config.yaml
model: "spectrogram flow-matching model"
dataset: "strings of digits, spoken by a formant synthesiser in many voices"
train_examples: 39062
n_mels: 64
hop_length: 160
input: "log_mel"
spec_augment: false
win_length: 512
conditioning: "none"
arch: "unet"
objective: "flow_matching"
cond_dim: 256
logit_normal_time: false
norm: "groupnorm"
activation: "gelu"
weight_standardization: true
pixel_unshuffle: 2
widths: [64, 128, 192]
blocks_per_level: 3
scale_shift_norm: true
attention: true
upsampling: "pixel_shuffle"
init: "trunc_normal_002"
residual_init: "none"
optimizer: "muon"
muon_scale: "spectral"
lr: 0.018
momentum: 0.9
nesterov: true
orthogonalizer: "newton_schulz_5"
adamw_lr_other_params: 0.0028
steps: 12500
batch_size: 64
epochs: 20.5
lr_schedule: "wsd"
decay_fraction: 0.3
final_lr_fraction: 0.1
warmup_steps: 2500
weight_decay: 0.02
adamw_weight_decay_other_params: 0.05
Rows from block 10, named by matrix and row number. Each number is 128 + 32 x the weight over its row's rms, rounded and kept within 0 to 255. All counts start at 0. Numbers have three digits each. After the name is the row's rms in percent of the matrix's.
# convs0: first 3x3 conv (model.decb.0.0.convs.0.weight, 128x256x3x3, standardized in use), inputs 176-186, a 3x3 kernel for each
convs0.14 099:100152105124111160125106205117159087100126107072092135092150110103122095107119103156132134177139120118137127113134158139104141120177082133146099148123126151107147132144111154163112137156103120164117173142104168120153141108127121129195092066110121125106122140122103159142105144128132078106108060159
convs0.15 102:167090149120081165150148169105117214119083207120152140169158064124131112129134174110126079115126110110110137159090135166100104115126085191134171130161162120162132140159157135118109134130136123118182145134176123130169162102148114154130077112165118107122147143153143126157107156095111138110105102095
convs0.16 105:117133133129126164126124125187228142090116121130146101162138129145125148154144138144147105177155132111127105129128139148153126113150172126152181106110148099091102149167127132137151170187202122109130110113155151116181089107110113120092197178132140112106119130158070091114125120091132128137192171176
convs0.17 099:075118091119142144137160144129114126121154176143122115154169150142155123180164163148148140117112137118130135134137122122126173130116139102119127167129135219147139131139143145137142137123140107118139107141147144147151110145121126131105149132100141131158155123127161153114162117092143157118119084063
convs0.18 104:179137204150109151123079132127098141169145124125134112123142151110130117134126096163151160128082156103121165162212150058079090088089104133134133110092103113097098113118153148095123135118139130121116121115123148128145049043102148147130076111104150144058103118067097108071055097111095123132100145103
convs0.19 097:114136102094096167131113184109133095105110103159165202098086141110108101122108073153163152081145172088117140117112131136167125116190134135211132115156124150145109129111141107113122108118141143141121159145130109118124037001076154077135093159134126116130119138113153143107168135171122142130172118137
convs0.20 099:099155134096168059112168093171095084108142120132135123139139153116098121106105103150119122121133137107114114100106116140103128161152184148161180116114111101105140163152153132124129137127115124120157173138171140146152090130183149146177127130125147114154170146147145220139125097160184093187093060134
convs0.21 099:149124134139142114121144135139093104141101106143070103116123191097091141088087115111153120102140134110115129124088137089107112102108129145132169137127106150144135131127126100114098113139110131105112164121124171139123184134095158128053127090042108102106096085138082090133088094103116121126128108089
convs0.22 097:089086146106139169129148115090068091135136096075080118097122141129136098131111052120156111121128109120129135128158146146124127112107145092110126086148100115143107110157130118138135108123107104136154132136142099112153145166172105177116121097089179244166096145097097168129126108136168179127093149145
convs0.23 103:151091094222120178185026143163131143150151094126162141095088133131161142087136132153130166188143151124106111133153140169135106098103112177136117125121148150108123132149141120134143113125148118132120105120117128122145114125138107115133162139109095158180131164194143130151085151139124146149109085132
convs0.24 099:148111111097145157094118137125127148147122116072101129143109107159144144133138155177127106152116122127093123135181099130177123131125104124163127122172142122148105136134129130111115116118119144124172135130139128120117105137100137109116149133100123097114177152160153158126118122123148089111133127094
convs0.25 098:161180155158118128125191168114114079106129127154107140124100094138140129118096112125114142125106093110079085124102110189214139134176090143099108130100123109098135127116141114125158077091109136148161142131142130146176099110110145125183119169146113087143128076125123083138143132127151149102067102122
convs0.26 097:141105137152158153082169109128154179160117122158108102115195143114159155157096128176145110168171129157147103094093133132121140103109122121173152119158172139127143126108114107104117114117118108132136113103126115105135168153114107128092098110166120149124120136111135123117130119079121111096105113106
convs0.27 102:106098143112040085159063102134126136129134142143128157167132141151134121125183164107096110098114124065118130170159132146195099114159052101182151082138146066111121159102137150133124138160133153122111149155153153114159176156150153145141110042138184153086145134129146124174094172098113176104108105085
convs0.28 106:081100122152152114134158113095128075122142137098146104143141130129121081139114068161137110144112152129151186160194146119118155140144164134143176124125147133153110180122112162142096149141141134124093143141129132153100167136082151109077095129102099099076085105090109082128120101102076095118149140084
convs0.29 102:112108136154129177142124141152087144145131175118137134136129138118105093139111087155133106150149119122165142119182184115123127175119108113110110148129149194144123169170126130144133123138119166152140125138124131114084126091161147038152109080122101126114086147125119173134111137127100107124121126145
convs0.30 101:093115144112058188140080198092089102160255227113096127114122104185221155110158110160114113168117124143109096165061079220123159164113138071102140065097201105105167097132103157199169109145111141133126129139145119111111121152081086188134142101111167084112140151157076103152123173137134158118187133125
convs0.31 108:087123102129149130098083129208166027059036149092155250084115141125134157154148161122107121128125127098088127070132104096147105117132066133085130163112157121101157152179194117102114120124147137125189093101112126121141209149089228133052174165101126098104113164127160162084170062128151083095159135088
convs0.32 105:121173187105143153183139126125110131067108097137148161142129119192186154118147148138170129099108108050069064097168167090133175092115159160160149078118136118101100129140113128132113116111121131148135137132130134120149080173185079131141070118089152121108134117141126143132203187127143108118115124089
convs0.33 104:138145125139187164120149128145098124127171132148129158124145130141136132104113101105152156111137127086124139204139131128149132159160165144091115139110085136077073108131126078101123099100097098118099123131139118103128096079065092102074135109147130128107146163147122144126115095127137137131123076109
convs0.34 105:089140167103067156099069151144129113126087133136097131170146103149134085105119090142135171146133162140115103139092129102048134139120186079129186123134143094179167130140130112114102127133110135139131139133101093114085209142191133052094097129105160158158119107120152143139169120160167138136112134104
convs0.35 099:108152119093144096116127129166131151127086120110081093064145102101138103099116079108123102141126137115099135103083142148111146142119159150133095154123075190139111144177121141135117164131135096141138134171109124176100121146168144157208087114099093095118136148144105140136125096129137117102117099106
convs0.36 070:097130140099145152100134139121125167101124156127129139180157136201174163200167139106096086117102097117090083147177156150171132102137110144151177149154187144150178124113105109096076095079068113101106110107104108096112151189221144156178160178156135178132149170138144138123114126125128147120134165138
convs0.37 103:138153142129138162109073164062123219107116062122136140162145092128145117109147107116127063133156101120145156078094138131083184167163198130102124112095100145078086138137106091120119156158143129105094135149142155177168158164126157184153176124171114121148097106153110110154134157094199172174190118155
convs0.38 110:118119113129115125115091138120120163126136131062088130094094137087119132114123137120088110125106095127106088135169113094136106108136118106156040150143074086104065120114104133128153121135148101138140129127104148161097098104193086088143076173137156139135143108128146152133119163121089116113111142101
convs0.39 103:168147146117122112076152140136115089200119129088081163131133175121136133136160136100145150067132133097169130083110133073101127106069058127134136135142147118127146092094112123136140117126123107089121138109141158126145108122033099098061078097107131130151166126120165134149153100115166125131188122116
convs0.40 103:080091161095084119129074151140124078071130124122103099126129145119108113088101079115161111131130092123105101082131109080113120197252157133159152151122131167138122126114103106094111127140127134111060126132127106121120094034120122088126056072138124212098161172114115054089101159146145219114114185120
convs0.41 102:128111150118127131142132179174154143124129121133133124140137134151175153141139109110119125125138133114126107082147141077149132094115136091156156076139142061163191089124104138155129099133127100130143153175159134135147030089130083136213076137199116105118161105118125120092094132140080125110056120116
convs0.42 105:121060106080081081138136111097140113116116178171202141120121150163162191118140177109156123195199155111137115115132122085096057104153131118150137128114127150108129119098111132133137112125115097121125135130151151142159110044097117082083134090081141144098118129122138094086184149149170147160115118178
convs0.43 105:111128104120085100204111118123179174112128111160151144060108129112106160150134107083101123101138127115114115140098087105082153151154160107074058096115082103124098134121121120123136110109136149146134135119141167116122146128175239233169071142140150098108134139132118167113125128118096087128043102118
convs0.44 105:129087101099121101129117152118104078180100076149151087127102120132133130126112140095140106127137123155083156105163155169106052220095115079145078105159079140181104129148124118109097162122104122098104137152115105176114097114212205163207171088078177192155204150156143141135128118115134092084151106094
convs0.45 103:185143141160151141149141127144153094214165133136138114105076092103097120141163169140120120131133107116111080187131135119144163133169147138112092137128114130113102139131105141164152100131108133126129120122138114091133117139101132107074074095073097129121157135158150090114125113119110084130172100149
convs0.46 098:039156088106163144132198160109091118131121135152190162117085117139124126126188146124096113155153157204206150152076096101109115103141177109106137088097147063119141182168146160157151145130119130136134133144163152174122113157067131169100178156135129118167080111138125135117147192116105166114151132163
convs0.47 100:177139154169119140096074134122118119203145161083094148122173171087104088100116107087121118123137105099148120137071135100040082087047076056087168074147177077169172115125099135151110112123125112124098121128099104128075195135111136000016134064100128152182138145178182127112113100152141164140095129119
convs0.48 106:109100120107086114120118127143115160125134138137133126140123099119135170094119171134144150190183144125111140096058049079083118132118132106136109113135098153164138153141122160147128163126120131118130143117124160124118102112162055089149110099156156136118163116107170135104126161141111114107139147136
convs0.49 074:141138101166165125146145132103092107168168190112112100141124159114115187127129194133120124164162160189168160145151116177142108170146139118085124133125152163145165121113122131123142118091113112101115119117127105085117112103127130126106139116125107111179126132182143153175137179173132142150133150164
convs0.50 103:152134123111094105239158082099143096073080086162167128125114121105127104084110073121085122103064110100076111109156110110167109125163111113136152137150144174151136190113138156117114148124132135136135163108122152088116135104172083135153075155143087175132085157121112149110114161100089141108117151143
convs0.51 096:143146161138133150155135149079086107132137111109099117136100110172118116131115129113120113111124089184185127135150119134124084179186125140115075141099091139114139095097119142139135148151129146135114117136137097112143067110160094118116100124146135146144115148145146121103116144133120151127112128119
convs0.52 100:104163119150135142179122142163139144109120179133125135140136136154149124149118119179169175104112125079075157099080045138116089091121138102161153156155140200164137120116095092084078095099101092165098145108114167097132149087087215123055193097122148114199131146146097129103164125126135075153065117127
convs0.53 103:102149151131172197126146128164121079166134135168125100135130139103139159083116150138137121104106078118106103096149190146129176163183180164175172136123141109090134136157137130132110151176142142152131131122109128116121199215208156134123074148114141105106126135152143110122118103185115116154141148185
convs0.54 106:126108118144116108129142133148111038159123067130117081096069216102100158094112095153104159147149162143180153139123080083138106098159074214168138188139105153138138126142131134129112132141125095133108125118131138135078085089047139147135119069150079092107135091140136114131148214168141164187150120159
convs0.55 097:138131093166137138124131122115098112140155109176147147149129092160123081143148130132154110131144078124128087105156127091149166103124118098131077158175101190162095110097127114094098109120117147109137088081107090053077106068072153155124096130147096104103181167136170174152087176095089122111107116102
convs0.56 104:175182094140133099106081132070079064069107148088121166199160142123157150110152138100136180085070129098080086156065113106116096078096122095067095166110110129105095102102104142131127148135142097089098121120126153120121172189155148164121142120091118144167088104153130138142143094123167104154173117079
convs0.57 103:140125112125150161070108143143102169148106105088099129106132147106097135073094119134122141155110160132110126142074109155111119183120118086128117128132102107135092110130124117124117128131126130110117104133123131119113208160123135162142156187147108083117116102126104074153158151111160141112168153092
convs0.58 103:114120081157171172111170169188207120103097095099092106163137118165156122132120098141138139149179163109134131123139202162136190112120108120115122140138147155145148122120104111116094125107083120146137094119112119145118157240146177152165142138161221156147157170144161151129168166169173100104179103141
convs0.59 099:104108144103151099134105094086113099108114133090110088135132139098112113108104104122145145124144138123154135142157159083130133138191156062092126122149153137155162154150138137151118138133139139140133146141137137174134150181163093117126092122146147128131140107143143114088134138149113124139105144125
convs0.60 101:221205176099079144130093130087135116052085085122199170089085109140101124170140148061124143139161128124150110056125101153255170115170118103100095118116117087049138119123115104135120134124097139120138138101109135126104085170160055139158178187195141129138134098124137125189116084110161145120130089123
convs0.61 105:083108168115088153068133152151205229165102103111095169148125142136145123159127149130113144115114110126122111139103115093137177124131107139114082119110104146135088109102141113106112130120118133119111132113143118100112099081102116070108148087092151158103099158142115239104147089113127110101138097059
convs0.62 102:098118151087170132074205123075092162085099136123169155091137147146146179161145127131159117130122109138124136091166156061115192192067159122152137125163098126166154128126107137140108148101121119113132112142116110132116144124115095182147097255150124133128149147115123152145075187125079174060096179092
convs0.63 105:101116150174169198130116135135117110164124123160172179143145141144117060121141135158151103160158112130123136092128090182212196121182142079141214074127173107128177142158112122147107157176127107115140125103116135120136038029058125083037129093164190118056107103089181129179090099130160133149148145137
convs0.64 102:086069054100126083104093067096115100112114107129108118136117122118129121111120124110126115140098129118115114112117111150127082079125110113154113149165156089137163158146139146151144157130124125134099127116124146134138121124186167150223126182181113137120117117122136071117119128155094117140145142141
convs0.65 097:167175195107146143114123155114091103073065051162139130137136117136135130143148154126125143121147166119110127081093080163152140120119096128152135085102126111105119132128109110125089137127108128111131138167126120132127176132172108167138108155157112114106180131122136153111121150123134127117138148128
convs0.66 102:096158092123240177052158142144119133110092117108095095120162161090151141124158152109098120087119146114112162125174130086141091108156116105110102150166120111172132140147143135152138152134132119105115134131128146138138065097120062088125081060106106070135081034094110095126094205124109154101142163111
convs0.67 107:114090130104103085116129071105102166125148143125106098102163111133148122136173118109166091117152111111103059162200159123086119155105147166161176145111131160134086119141096144169113129131139109123134130156103118141096131145125136200113091131142121127111112096056098117082172092156171086131132123099
convs0.68 101:104087089138131121097072115097152123104136146116121125228136140183126125130141148142122183158111160172146158135164084112121074140142112088125146133153161154128154160132120147140134159140132126166140124152141129142122173123140143126120113108094152133101170165147092128134056142122099149169145162183
convs0.69 103:156122138117093098138163134187255082107000031129218142159114147154072117144105136093109121110113120119133127077001043158220145053099102159094137168148135157190141076095090074129113120127115124141173112129125104153142140123127109132119115125097136124136072096160145157126140099194093125097106080122
convs0.70 100:114148159146117139147104176104106150110122119105155078125137129107145102110148115159117094171112081174115098148143123136123141137093145128145127148151138156167151126151114109112101118125127134132142129135116130125139134109137123094133055096129109117157115128127166159122158127141119164142152166147
convs0.71 104:182194146118139092130200082193152049094114234142125139112159125111098116088126123124141159146144143081096110051128170106133099173112134119125105107067117112081128111116130126131117116139120143149137147161112136132134132152184115109120175160128127077103108060134152068127146140086152123092104109108
convs0.72 097:143106158177130193124155182072113134097149173226255255111135142108102094125141138130164155138136146148144149112147129112148130105106156116115108172137138161142130108098111145147147146140117101134150086117108104115099170093126103141130170142172135146125134126117119133099110124148118119132141167152
convs0.73 105:129147154092008066126107162063255109144171205127171189116116155166149143192164119117121116082128095122170108098000073075073103110228125143126138150107120139109115083060074177193179122165144114090162132183204108126092139108090147124096085198131124170145116163136121096071130135146113129149094131108